config = dict(
    arch='convnext',
    model='audio frame classifier',
    dataset='short made-up English sentences, spoken by a formant synthesiser in many voices',
    train_examples=26041,
    gain_aug_db=10,
    noise_aug=0.002,
    n_mels=80,
    hop_length=160,
    input='log_mel',
    spec_augment=False,
    win_length=400,
    num_classes=41,
    output_stride=4,
    norm='rmsnorm',
    hidden_act='gelu',
    mlp_ratio=4,
    inner_norm=False,
    subsampling=4,
    layers=8,
    width=320,
    kernel_size=7,
    init='orthogonal',
    residual_init='none',
    optimizer='muon',
    muon_scale='original',
    learning_rate=0.016,
    momentum=0.95,
    nesterov=True,
    orthogonalizer='newton_schulz_5',
    adamw_lr_other_params=0.00097,
    ema_decay=0.995,
    max_steps=11700,
    batch_size=256,
    epochs=115.0,
    lr_schedule='cosine',
    final_lr_fraction=0.05,
    warmup_steps=230,
    weight_decay=0.01,
    adamw_weight_decay_other_params=0.01,
)
Rows from block 2 of a small audio frame classifier, named by matrix and row number. Rows with one number belong to one neuron. Each number is 128 + 32 x the weight over its row's rms, rounded and kept within 0 to 255. All counts start at 0.
After each neuron's rows are labels from the 100 clips, of 14848, where the neuron reaches its highest value: "strongest on" is what is common among them; "peak on" is the class under the peak. Only what is clearly more common there than usual is listed. The data: short made-up English sentences, spoken by a formant synthesiser in many voices. In brackets: how many of the 100.
# fc1: MLP up (model.blocks.2.mlp.fc1.weight, 1280x320), inputs 107-213
# fc2: MLP down (model.blocks.2.mlp.fc2.weight, 320x1280, transposed), outputs 107-213

fc1.530 [146 114 108 157 157 180 146 142  75 135  95 162 135 165 139 106 138  68 167 120 137 113 183 129 118 154 185  82 162 114 126 142  59 102 188 146  92  83  97 104 182 112 161 169 105 121 131 125 124  97 103  96  87 137 197 154 161 133 119 154 159 112  63  91 100 130 134  73 130 108 138 137 148 155 166 103  74 130 188 107 169  90 176  98 127 103 139 146  85 169 123  95  94 156 138  98 139 174 104 133 171 169 141  74 143 174 113]
fc2.530 [152 128 164  53 140 155 135 148  95 115 133 104  74 134 145  80  97 176 127  83 104 123  79 141 152 111 172  97 155 145 112 157  99 146 137  81 126 120 112  76 148 125 178 137 151 136 121 163 133  73 106 142 103 190 124 120 103 120 131 133 105 166 157 174 166 153  97 151 158 175 139 167 132 121 104 140 141 123 136 140 164 113 108 170  93 161 149 152  92 129 102 134 110 135 126 112  82 154  95 118 165  97 148 125 131  75 127]
strongest on: /eɪ/ (60); rumble (28)
peak on: /eɪ/ (35)

fc1.442 [147  59 127 153 179 150 125 130  74 216  80  76 145 162 167 154 128 127 138 132 132 103 149 121 164 141 135 142 131 180 159 133 155 117  73 127 171 186 116  83 130 117 156 142  73 150 135 178  97 119 123 144 123 187 132  90 151  86 139 132  75  99 135 102 114 130 110 139 174 122 158 151 152 115  88  82  84 139 222 109 166 139 138 151 122 149 164 119 103 141 142 133  95 177 126  50 106 111 167  86 168 142 142 128 111 149 152]
fc2.442 [130  76 107 133 132 124 131 139 134 134 143 139 101  61 122 158 147 194  90  95 146 191 127 121 110 193 153 106 178 131  90 125 181 137  87 133 128 107 162 105 108 139 105 151 161 160  98 195  87 183 187 177  91 148  73 163 142 135 134 163 175 107 122 119 115 148  92 129  98 125  98 138 153  87 178 132 187 135 131 104 210 140 169 120 116 111  81 156 197  93 104 157 152 140  97 120 143  94 125 119 123 121 154 133 122  95 100]
strongest on: /ʌ/ (34)
peak on: /ɹ/ (27); /m/ (25)

fc1.50 [118 126  52 160 183 143 131 140  88 112 133 164  98 110 106 133 207 170 149 141 181 150  72 139 150 125 154 157 126 141 103 150 157  54  83  99 101 122  73 125 150  40 111 130 110 145 152 145  86 146 182 145 132  93  85  59 113 122 169 140  99 140  55 103 139 158 123  54  80 103 123 126 114 124 137  93 166 115 176 135 109  92 153 100 148 100 105 137 134 193  82 104 139 152 136 163 114 148 128 157 158 194 170  91 119 101 119]
fc2.50 [ 64 112 140  95  98 159 133 160 111 160  97  60 148 110  98 118 136 156  60 179 105  91  96 124 153 156 136 107 132 186 103  92 102 138 146  95 126 150 124 107 132 131 138 135 116 125 127  83 141 135 112 182 134  87 104 152  78 111 119 152 132 105 108 119 161 147  51 125  81 150 123 115 125  95 107 172 130 102 118 123  95  87 131 148 123 106 104 125 120 138 121 136  89  83 102 108 150 108 136 130  88 150  92 112 162 175 134]
strongest on: reverberation (91)
peak on: /ɪ/ (30)

fc1.243 [129 162 102 157  74 130 126 141 192 206  81 103 183 162 176 146 140 128 142 117 106 113 218 118 138 131 167 155 125 146  87 124 151 143 115 153  90 144 104 137 117 138  73  82 153 154 155 181 152 135 152 156 136 124 144 127  78 170  66 118 114 130 113 140 172 121 126 107 122 102  85 127 157 131  59 131 115 152 158 240  96 157 120 111 130 171 143 212 142  96 100 126  94 148 190  81  97 145 154 109 151 117 144 160 164 125 165]
fc2.243 [146 118 110 113 121 151 122 109 131 175  47 131 139 102 147  86 175 108 211 167 111 138 153 131 115 133 123 160 106 129 113 148 160 128 148 119 150 115 153  88 100  81 108  59 172  24 145 181 126  96 131 153 146 121  91 190 190 131 127 148  85 113 129 114  97 133 146  89  91 126 125 131  94 102 101 128 131 177 131 144  28 134 132 121 128 132 103 180 136 170 106  72 103 128 131 130 154 130 132 124  63 111 132 103 118 138 153]
strongest on: voice: child-like voice (68); "every" (33)
peak on: /i/ (47)

fc1.672 [156  78  87 131  65 126 159 107 141 150 102 152 140  97 159 116 106 132 117 127  76 127 126 196 130 161 147 136 131 115  52 162  99 152 106 169 158 143 172 146  47 205 154 126 143  61 143 135 154 121 129  64 118 132 161 152 124 181  99 150 131 112  49 152  98 109 112 132 145  99 121 131 171 155 114  91  99 111 158 141 117 178 162 107 154  96 142 173 140 144 130 108 109 193 107  96  97 122 192 109 178  74 216 165 140 176 183]
fc2.672 [117 147 142 168 144 134 143 108 112 121 121 187 142 139 164 113 129 158 159  83 116 158 129 131 101 103 131 100  85  94 122 165  76 142 126 135 156 145 155 145 137 140 136 151 115 152 111 171 133  71 160  46 158  79 130 105 169 214 102 118 143 102 167 142 135  75 103  59  77 121  99 111 106 128  83 129  99 175 126 159  91  67 148  96 120 141 144 169 151 184 104 110 130  96 164 151 201 118 114 166 141  87  70 163 104 146 151]
strongest on: voice: child-like voice (68); /aʊ/ (64); "round" (31)
peak on: /aʊ/ (52); /oʊ/ (27)

fc1.386 [132 147 146 147 110 166 148 148 142 153 115 112 208 139 112  58 113 160 165  54 127 160 180 108 121 191 124  62 139 101 149 139  86  97 180 129 119 141  84 144 119 107 112 155 115  82  82 113 175  64  81 169  97 154 125 187 136 123  89 133 115 148 160 147 119 112 134 136 160 125  86 116 144 198 189  96 127 149 154 148 140 190 127 114 121  75 164 148 115  40 127 156 141 107 132  97  99 108 107 159 147 141 144  92 108 159 192]
fc2.386 [170 146 212 116 131 149 133  71 176 170  91 167 151 133 182 149 129  77 119 181 108  97 105 169 150 162 138 136  63  78  55 129  88 165 141 119 179 132 126 111 152  72 142 100  46 129 109 112 185 100 105 148 119 169 101  48  92 134  93  97 105 163  92 120 174 109 157 164 115 186 155 149 118 119 182 119 190  76 151 139 151 148 136 114 138 132 154 161 127 133 161 131  83 131 120 139 186 127 164 106 114  86  89 203 104 145 119]
strongest on: /u/ (99); /l/ (87); "who" (40); "blue" (34)
peak on: /u/ (93)

fc1.527 [165 124  77 182 115 154 110 120 118 182 101 133 170 148 158 109  51 157 155 240 104 113  87 154 178 127 129 155 198 106 115 126  68 156 125  61 100 127 138 168 128 162 105 149  77 138 173 147 185 137 174 141 110 146 178 100 114 117 104 108 114 116 148  97 104 117 132 169 118 146 105  76 121  89 128 103 147 163 140  68 184  84 143 141 166 192 168 200 155  88 170 132 164 122 108 114 163 168 104 194 155 162  93 130 142 104 124]
fc2.527 [138  84  92 120 130 160 168  52 125 123 125 127 151 113 165 120 158 159 130 117  55 148 155 122 127 189 122 128 181 105 147 103 158 123  86  98 105 157 127  95 149 154 128 135  75 148 151  85  82  79 124 170 114 141  30 101 142  81  99  88  95 109 122  85 157 155 106  92 189 111 197 165 102  47 166 112 166 114  95 126 131 182  70 117 141 160 110 119  91 174 147  91 157 185 163  89 129 116  79 102  83 111 121 108 161 142 178]
strongest on: /i/ (87); /z/ (81); /p/ (66); "please" (60)
peak on: /l/ (42); /i/ (35)

fc1.615 [104 109 118 108  69 113  75 114 146  90 142 166 114 118 164 148 162 178 109 184  73 117 184  90 133 144 115 151  66 114 134  93 180 150 186 103 166 124 147 133 127  97 108 135 112 122  95  85 127 136  93 109  74 130 137  92 125 161  76 104  98 101 130 177 131 120 124 119 102 101 120 124  92  59  88 120  99 106 143 164 120  98 165 153 188 170 139 190 129 189 113 137 132 139 180 188 106 114  95 137 136 114 118  60  72 127 116]
fc2.615 [119  63 139 178 120 122 109  45 109 122 104 160 172 161 112 128 142 169 167 114 117 115 104  92 150 138 149 125 187 174 137  90 122 141 132 108 137 182 100 149 167  93 137 128  73 133 130 113 132 182 151 170  64 145 153 150  97 125 173 128 111 154 153 104  51 156 159 108 102 156 100 185 114  92 110  92 185 168 116  86  73 114 147 107  92 147  86 105 127 117 113 130 202  90 151 143  88 123 102 138  85  89 111 142 156  85 105]
strongest on: /s/ (85); /ŋ/ (36); "sang" (33)
peak on: /s/ (71)

fc1.117 [ 75 118 140  83 129 139 111 146 116 121 150  94  97 109 167 101 178 102 160 144  61 124 154 119 156  95 143 169 137 128 114 112 170  82 170 123 152 157 137  79 135 105 139 127 130 169 163 118 122 148 112 151 107  33  91 128 108 171 162 102 220 155 107 124 131  78 102 118 215 118 132  77 114 118  71 163 108  74 120 166 151  75 136 156 121  65 155 109 148 163 144 109 177 141 107 141 131 148 134 107  97  87 122 134  70 156 113]
fc2.117 [107 116  79 158 143 116 141 130 160 124 145 137 134  99 125 124  87 108 201  92 171 124  95 148 116 146 163 156 170 207 136 151 134 166 122 119 114 150 150 128 107 144  43  68 162 148 147 132 203  53 108 121 135 106 168  61 151 186 134 108 128 143 111 124 115 139 135 143 166 158 105 143  83  82  48 114 100 109 141  78 148 101  69 188 128  88 115 122 149 125 139 144 109 103 162 103  88 181 127 163 115 145  78 112  80 160 124]
strongest on: /eɪ/ (87); reverberation (80)
peak on: /eɪ/ (78)

fc1.150 [194 164 122 128  81 118 105 108 144 118 112 131 126 103 151 194 102 146 164 114  85 126 117 126  72 115  91 118 114 139 151 111 142 104 117 135 108  94 154 142 111 191 136 100 196 139 136 183 170 102 101 161  92 143 109 105 107 122 101  66 130 104 110  88 160 101 132 175 175 107  96 154 121 211 129  94 181 138 149 117 110 118 171 149  93  84 111 124 114  98 121 175  95  89  64 139 125 124 139 194 103 183 187 106 119  99 155]
fc2.150 [154 121 107  61 186 107  65 185 154 137 143 121 120  51 130 184 150 130 135 114  43 116 127  44 100 156 132  27  75 132 124  91 113 133 143 139  96 129  86 103 179 194 112 139  93 135 178 132 155 125  90 117 107 148 176  90 166 122 144 119 175 163 114  81 164 124 122 134  88 149  91 116  90 106  94 188 155 122  88  79 164 149 113 154 180 119  70 161  75 181  90 201 179 151 155 148 134 188 134 112 163 168  64 126 163  61 130]
strongest on: /eɪ/ (66); reverberation (62); /dʒ/ (44); "strange" (34)
peak on: /n/ (53)

fc1.220 [153 113 110 124 110 139 133 114 134 102 150 108 144 179 135 180 186  88 134 136 132 120 132  72 193 149 146 105 139 150 105  85  93 109 105 181 122 116 140  92 114 160 136  98  87 104 127 131  66 152 108 127 147 112  74 204  91  89 135 108  88 101 118 135 109 120  97 113 101 107 166 146 154 149 114 125 103 116 110 141 181 193 100 130 160 110 132 101 173 120 170 135 166 191 122  95 126 172  95 139 118 157 146 126 114 122 144]
fc2.220 [164 135 116 157 129 134 102 135 119 145 132 134 136  89 104 108 163 166 130 136 137 153 134 134 191 110 177 170 138 122  90 118 161 107 157 208 190 164  80  69 165 214 146 104 121 173 115  98  89 136 108 122 185 141  92 111 101  59 139 123 128  80 167 162 139 132 108 133 172 130 126 116 143  41 166 106 176 125 171 179  71 164 147 166 138 134 136 189 139 132 133 139 122 139 158 105 154 136 133  65 123  90 140 166 139 120 134]
strongest on: /eɪ/ (72)
peak on: /eɪ/ (61)

fc1.320 [146 144 163 159 100 152 137  91 112  91  99  95 102 184 128 138  72 111 112 157 142 142 180 134 152 134 180 150  67 128 152  92 157 115 102 107  87 118  96 161 213 131 134 144 135  87 113 109 148 121 158 169 138 123 125 152 125 178 188 109 119 164  68 159 169 128  86 101 103 135 174 141 146  94  93 149 109 103 146 187 136 188 140 168 126 150  86  74 162 134 151 102 130  97 116  97 160 126 149 117 152 114 111  90 149 102 113]
fc2.320 [124 127 134 129 119  84 125 158 124 137 166 118 121 151 155 114 154 205  97 142 125 124  64 180 103 185 123 142 159 109 142 108 117 106 111 103  88 110 200 196  94 196 141  39 119  63  97 166 104 131 170 154 123 132 156  67 145  55 126 166 103 100 113 177 126 135  83 136 109 144 161 151 145  98 147 157 109  95 167 120  63 136 150 152 118 144 219 177 121 140 132 142 121 148 144 159 135 101 145 138  85 118 124 132 128 102 151]
strongest on: /eɪ/ (60)
peak on: /eɪ/ (52)

fc1.641 [113 129 121 150 158  81 106 126 100  86 133 191 128 126 114  98 171 165 105 114 139 140 135 194 103 102 114 120 103  53 155 133 105 173  92 166 126  99  98 160 167 123 158 199 118 168 151  87 171 105 152 110 115 120 112 140 128 102 149 113 134 169 132 110 123 162 124 139 145  94  70 123 103 143 100  73  72 128 105 216 167 168 107 134 177 105 154 101 177 151 185 112 112 167  90  36 127 110 111 173 121  80 104 163 107 150 114]
fc2.641 [174 131 112 137 184 126  99 149 156 116 153 118 129 143 131 127 146 124 128  51 102 211 116 145 130 164  62 139 114 158 108 148 137 107 151 114 157 168  92 135  65 121 127 136  75  92 143 139 116 127 103 118 161 116 116 146 178 140 122  85 161 148 150  99 105 115 143 186 181 144 141 207 169 150 173 169 124 130 102 136 110 153 113 156 140 164 115 147 130 101 127 178 112 152  55 109 179  64 134 152  75  88  95 131 110 110 166]
strongest on: voice: child-like voice (57)
peak on: /aʊ/ (34); /aɪ/ (27)

fc1.144 [124  71 102 126 124  40 140 102  96 128 126  69 141 166  91 136 144 125 110 155 162  91  82 149  94 119 163 112  79 163 113 176 132 140 121 158 135 100 176 136 135 105 158  78 130 133 134 101 173 150 116 154 170 116 122 103 173  44 117  85  91 212 147 128 146  98 107 111 119 141  93 101 151  75 121 171  71 152 128 111 115 174 121 109 155  99 109 103  75 111 155 128  81 110 170 139 113 108 115 160 127  85 128 121 159 191 213]
fc2.144 [106 103  75 153  73 152  76 130 149 130 111 124 147 131 171 185 179 136 113 161 136 124 138 179 126 139  75  84 149 156 150 170  91 134 130 141 102 151  78 179 104 172 103 123 103 141 101  73 105 139 156 119 122  86  62 147  96  88  93 169 175 129 143 131  57  77 133 141  94 118 155  91 108 127 144 149 108 116 153  98 135  96 142 144 149  81 161  87  98 101  99 119 114  42 118  76 170 134 128  99 123 110 117 108 118  84 153]
strongest on: /u/ (51)
peak on: /t/ (65); /d/ (29)

fc1.708 [119 110 100 153 141 120  62 207 145 130 105  39 130 117 117 169  92 124  63 132 155 136 115 117 157 151 122 152  92  86 120 162 139  98  80 114 115 152  88 192 171 109 110 110 111 177 142  96 147 145 142  94  82 124 107 142 185 100  57 139  88 164  84  75 144  97 121 114  90 106 196 126 142 129  79 147 117 112  58 141 112  90  92 112 100 146 101 113 109 127  82 172 125 131 140 137 180 144  90 154 153 132  97 163 146 105 187]
fc2.708 [121  64 165 162 139 177  80  83 156 106 113 119  98 156 136 165 145 109  74 123 146 122 147  94 109 108 121 103  78  80 134 130 155 165  90 166 147 210 174 134 164 152 110 158 107 114 165 114 143 100  69 106 139  63 122  97  80  73 128 126  80 113 105  38 149 173  93  81 126 149 100 108 164  96 125  30 179 115 144 135 106  69 119 141 166  96 179 122 140 121 162  89 167 151 155  96 125  95 151 107 142 142 105 119 106 156 105]
strongest on: reverberation (57); /f/ (53)
peak on: /f/ (39)

fc1.592 [101 192 132 161 110 157 101 127 123 140 145 108 116 170  86 114 158 147 148 139 205 102 171 139 191 119 111 168 167 100 168  55 116 141 114 153 131  80  83 131 136 135 118 158  88 144 116 108 124 127 137 131 116 129  92  70 153 160 133 139 157 108 105 135 133  86 137  84 124  85 181 137 182  98 104 126 118 141 153 121 122 113 149 153 168 178 173 117  96 112 150 156 127 172 196 110 163 112 145 126 125 118 122  96 123 120 168]
fc2.592 [116 106 140 103 133 145 110  80 158  90 106  68 140 112 114 112 143  89 102 133 103 128  91 115 151 116 134 125  79 118 111 142 148 108 140  84  87 153 154 112 127 170 165 152  71 124 133  95 165 154 129 108 131 103 185 141 111  57 124 131  91 127  72  72 146 145  66 103 153 116 140 140 134  77 123 100 130 114 171  95 215 114 107  92 206 134  74 132  85  92 135  82  85 112 109 123 112 176 128 114  85 101  86 116 126 129 150]
strongest on: reverberation (86); /ɑ/ (65); "car" (27)
peak on: /ɑ/ (59)

fc1.143 [178 158 119 118 128 199 148 157 120 173 134  92 105 165 127 168 149  61 146 105 140 109 135 147 174  83 150 121 142 135 105 160 126  93 131 154  76 116 135 160  89  92 116 131 179 135 131 154 105 134  81 171 141 175 132 114 150  76 148 112 143 120 138 110 123 118 202 207 134 176 132  75 102  87 131 163 146  88 109 134 113 135 171 132 132 110 105 152 140  80 149 168  40 124 102 230  84 130 176 109 174 159 138  83 173 156 100]
fc2.143 [135 108 139 122 164 150 122 121 101  94 134  86 114 132 108 139 127 114 200  34 137 133 120  97 195 129 125 129 116 110  46  90 173 112 153 165 149 128 172 102 118 181 109  64 149  94 144 128  87 133 103 132 143 127 137 193 203 115 166  96 139  62 176  66 135 155 151 143 141 125 109  96 143 135 143 155 202  84  78  86  42 104 208 146 122 145 119 165 122 148 153 134 140 119 130 104 123 179 120 160 139 104 113  78 170 126 167]
strongest on: /eɪ/ (59); /ʃ/ (49); "station" (37)
peak on: /eɪ/ (44)

fc1.83 [152 142  31 146 175 104 113 177 100 186 116  77 124 124 153 118 124 111 113 144 139 141  99 155 146 184 131 199  94 193  66 175 156 156 145 158 115 110  99 104 145 123 155  64 104  73 142  84 115 157 108 122 108 142 156 189 127 116 163 152  92 124 152 130 125 160 230 126  76 117 126  75 114 205  84 137 144 107 159  81 123  95 143 171 135 103 105 102 133 121 120 205 107 103 132 110 147  92 116  86 117 190 212 161 123 115 123]
fc2.83 [146 100 112 119 127  99 123 142 139 147 119 169 147 112 126 138 154 160  94  92 153 177 163 122  73 153 132 108  95  88 102 153 180 110 102 158 138 147 139 102 116  93 168 151 114 143 118 148 115  77 129 132  79 150 163 144  92  98 128 135  64 133 121 125 121 182  91 142 121 138 150 155 158 113 117 160 134 138  32 184  89  99 174 115 131  89 189 118 117  93 182 116 136 141 122  58 135 122 141 118 132 157  59 104 138 122  99]
strongest on: voice: child-like voice (56); "every" (41)
peak on: /ɝ/ (54); /ɹ/ (45)

fc1.121 [112  84 100 160 130 176 139 137  95 151 124 146 153 196 127 145 176 152 119 120  81 129 126 135 135  92 146 173 128 139 138 116 121 101 130 118 185 111  76 105 180  85 128  80 213 101 149 133 115  90 123 108 112 111 141 147 143 125 125 188 138  78  74 185 155  78 193 145 154  84 149 155 172 165  94  78 135 124  96 106 151 142 102 117 135  71 187 164 134 139 146 120 124 175 167  73 167 155 163 133 116 185 135 137 182 131  88]
fc2.121 [123 142 201 105 140 137 181 135  92  57 100 185 167  91 150 155  97 142 142 120 183 113 137 120 143 107 143 163 139 191 145 151 157 151  67 102 122 109  94 125 132 138 132 120 150 160 144 133 115 123 116 150  70 145  81 187 107 137 108 134 120 153 156 128  93 193 130 138 117 182 121  71 116 189 149 118  69 205 126 100 111 108 147 149 156 137 133 107 157 113 117  94 155 105 147  97 152 108 165 160  71 121 101 160 146 107 163]
strongest on: /i/ (87); /h/ (86); "he" (67); number of words: 3 (26)
peak on: /i/ (52)

fc1.468 [131 144 157 120 172 120 102 133  93 122 167 157 128 134  86 121  92 161 119 120 127 109 157 183 131 135 173  79 121 146 115 123 120 105 143  89 164 141  74 139 100  94  86 134 126 107 171 103 174 167  93 150 108 126 176 114  93 129 121 103 124 157 110 194 129  65 121 156 116 101 144  97 156 193 131 123  98 186 146 161 140 163 180 123 155 155  83 193  89  85 199 188 139 153  77 114 117 167  86 116 152 155 104 155 142 138 133]
fc2.468 [152 109  89 172  92 127 139 112  90 118 106  99 117 173 100 123 150 140 183 151 120 125  83 150 131 137  98 115  84 157  67 136 100  96  71 116 144 171 161 118 173 122 108  98 134  97 107 163  60 115  70 102 121 156 148 131 115 149 112 107  87 118 164 139 158 175 149 117  80 117 139  86 167 146  81 106 187 144 178 101 119  62 147 150 138 102 148 113 197 168 192  76 148 152 122 143  65 124 110 147 146  99 131 129 124 162  68]
strongest on: /i/ (82); reverberation (64)
peak on: /i/ (59)

fc1.648 [ 97 146 138 121 171 125  99 120  96 105 120 104 193 126 175 189  61 176 133 132 115 108  69 104 116  92 110 103 121 140 131 118 171 134 162 137 101 125 126 153 149 175  93 121 103 139 129 133  83 205 120 125 117 104 160  58  89 130 119 151 108 146  91  99 122 124 153 174 114 160 130  89 123  82 118  95 140  74 132 129 125 132 108 175 105 155 117 151 129 151 141 107 159 182 141 129 115 109 123 166  57 105 202 162 147 119 169]
fc2.648 [ 95  78 159 143 149 176 148  87 105 154 175 194 187 127 202 233 121  79 127 169  94 106 166 132 133  80 100 123  98 108 168 116 119 134 112 138 113 107 148 158 199 138 206 130 100  79 176 120  68 149 117 204  77 133  95 136 135 137 193 102 102 105 141 134 127 146 116 124  86 124 146 117 128  93 133  99 104 158 208 193  75 164 145 127 131 126 176 135 122 150 140 160 122 139 144 100 152  84 160 139  92 104 140 152 157 132  87]
strongest on: reverberation (58)
peak on: /t/ (44)

fc1.105 [167 169 103 121  76 167 157  88 131  90 124 103 133 144 140 146  35 135 103 133 142 161 128 143 160 147 203  81 122 139 119 107 119 161  98 119 100 113 174 131 119 134 131 139 146 142 141 155 150 139 116 176 118 159 162  98 116  81 156 160 140 133 107  59 123 182 124 160 112 178 105 123 161  93 134 177 129 159 135 112 155 132 113 135 125 143  61 151  96 140 144 155 155  78  93  79 139 187 105 179 134  95 175  55 163 120 113]
fc2.105 [119  93  32  94 124 166 141 115 124 117 109 120 105 110 171 156 176 169 130 235 125  89 166 122  96 133 125 126 179  81 154 152 124 158 109 144 143 140 145 169 160 119 143 133 106 127 159  51 189 173 110 166 131 146 126 149 150 160 151 138  91  95 146  61 121 113 107  73 170 142  95  91 120 142 123 100 145 138 144 121 117 139 156  70 178 101  95 100 111 102  66  81 138 195  74 158 127 154 113 169 122 104 156 113 111 144 149]
strongest on: /s/ (82); "my" (33)
peak on: /s/ (59)

fc1.675 [116 141 104 100 102 142 130 127 147 136 104  96 110 158  90 140  84  78 139  61 123 103 114 143 123 145 153 138 149 163 119  77  88 148 170   9 136 159 139  91 192 131 121  98 192 131 177 120 149 194 100 130 106 126 141 155  93  74 203 182 114 151 129 115 156  54 122 111 171 203  87 125 111 146 106 147 100 116 182 159  94 139 109 158 157  81 105 194 112 142 196 123  84 134 122 106 133 189 112 124 136 184  86  71 132 175 135]
fc2.675 [130 156 139 114  85 127 102 178 142 130 153 137 127 200 134 146 121 162 102 173 151 106  90 128 105 147 153  97 175 207 117 135  99 144 152 152 104 156 142 119 159 183 151 102  99 127  88 110  94 121 105 123  83 137 106 132 125 105 170 131 172 155 119 144 147 160 141 134 106  65 141  91 129 119 132 129 137 133 122 159  82 126 146 127 182 101 155 148 115 164 169 140 141 102 114 167 155 111 143 107  86 102 110 172 125 186 102]
strongest on: /i/ (88)
peak on: /i/ (75)

fc1.623 [131  99 102 102 146 107 151 132 186 133 124 162 135 157 145 152 144 167 168  48 144 136 131 126 101 103 138  77 180 122 113 214 128  95  93 174 179  73 181 189 124 130 127 158 139  98 133 120 151  92 120 134 102 147 143 170  31 127 148 104  94 109 155 174 148 187 135 149 175 146  55 194 172 130 138 133  72 129 102 141 115 173 125 138  74 163 140 135 116 129 146 117 160 150 115 176 125 145 147 136 144 105 131 106 115 115 129]
fc2.623 [153 104 135 142 212 106 161 124 146 166 202 179  83 109 149 111 172 101 101 113  59 144 127 153 140 145  77  96 141 172 157 134 124 128  75 174 134 104 166  97 122 142 143 106  71 144 102 144 131 162 142 133  99 107 149 174 218 168 143 115 118 132 150 114 142 101 135 150 160 153 153 149  82 134 175 109  93 111 126 124  94 162 137  75  88 109 147 173 178 104 157 199 137  89 169  94  92 105 137 104 132 107 109 124 157 138 129]
strongest on: /eɪ/ (71); reverberation (59)
peak on: /t/ (44); /eɪ/ (27)

fc1.636 [136 165  98 117  99 158 171 126 146 134 117 120 147  76 157 106 155 118 177 124  98 107 101 188 136 105 124  99 125 126 135  94  96 121 100 144 160 170 115 155 102 114  94  99 202  89  66 131 183  44 127  75 150 119 142 165 143 149  81 103 136 159 120  90 177 161 130 126 130 149 163 120 102 139 145 151 133  90 180 131 164 112  90 141 106 106 155  99 162 117 135 196  41  67 112 169  56 136  90  90  96  89 169 126 127  80 157]
fc2.636 [141 122 168 164  95 104 102 136 111  72 124 155 114 103 179 164 104 138 122 145  60 173 143  64 128 129 154 114 126 135 155  90 130 172 138 126 165 153 161 127 203  78  72 130 132 121  79 110  54 109 126  87 144 137 154 146 140  78 119 141 194 176 106 123 163 101 142  83 173 101  93  93 197  87 118 160 105 128 136  96 114 158 142 142 125 101 104  84 111 109 118  31  95 104 130 110 130 149 146 167 153 124 107 131 110  92 219]
strongest on: voice: child-like voice (60); /ɔ/ (44); "forest" (29)
peak on: /ɛ/ (34); /ɔ/ (29)

fc1.287 [118 102 131 190 129 114 176  78 129 100 150 138 152 130 163 116 108 165 111 160 139  82 122 135  90 131  46 158 100 176 170  62 137 161 167 174 127  99 125 147 143 133  86 109 106 179 190 123 128 143 109 139  99 137 193 127 108  96 130 128 126 148 116 130 109 119 123 110 145 126 134 121 108 148 102 108 171 190 194  92 142 122 121 154 105 171 119 151  57 185 139 142 147  44 111 127  88 121  84 165  93 104 167 207 131 142 133]
fc2.287 [142 195 132 144  98 163 161 138 119  94 177 120 126  95 128 129  96 110 155 117 120 176 120 145 111 116 159  63 121 132 103 141  75 110 193 105 150 150  95 133 133 164  99  99 124 184  92  91  62 144 116 146  91  96 117  58  89 133  90 118 130 115 150 122 101 118 136 139 109 108 156  79 143  66 140  95 137 143  79 199  93 141 184 133  75 138 187 108 206 150 157 110 162 146 163 130 129  96 121 165 141 128 153  96 180 151  87]
strongest on: "my" (43)
peak on: /n/ (31); /m/ (27)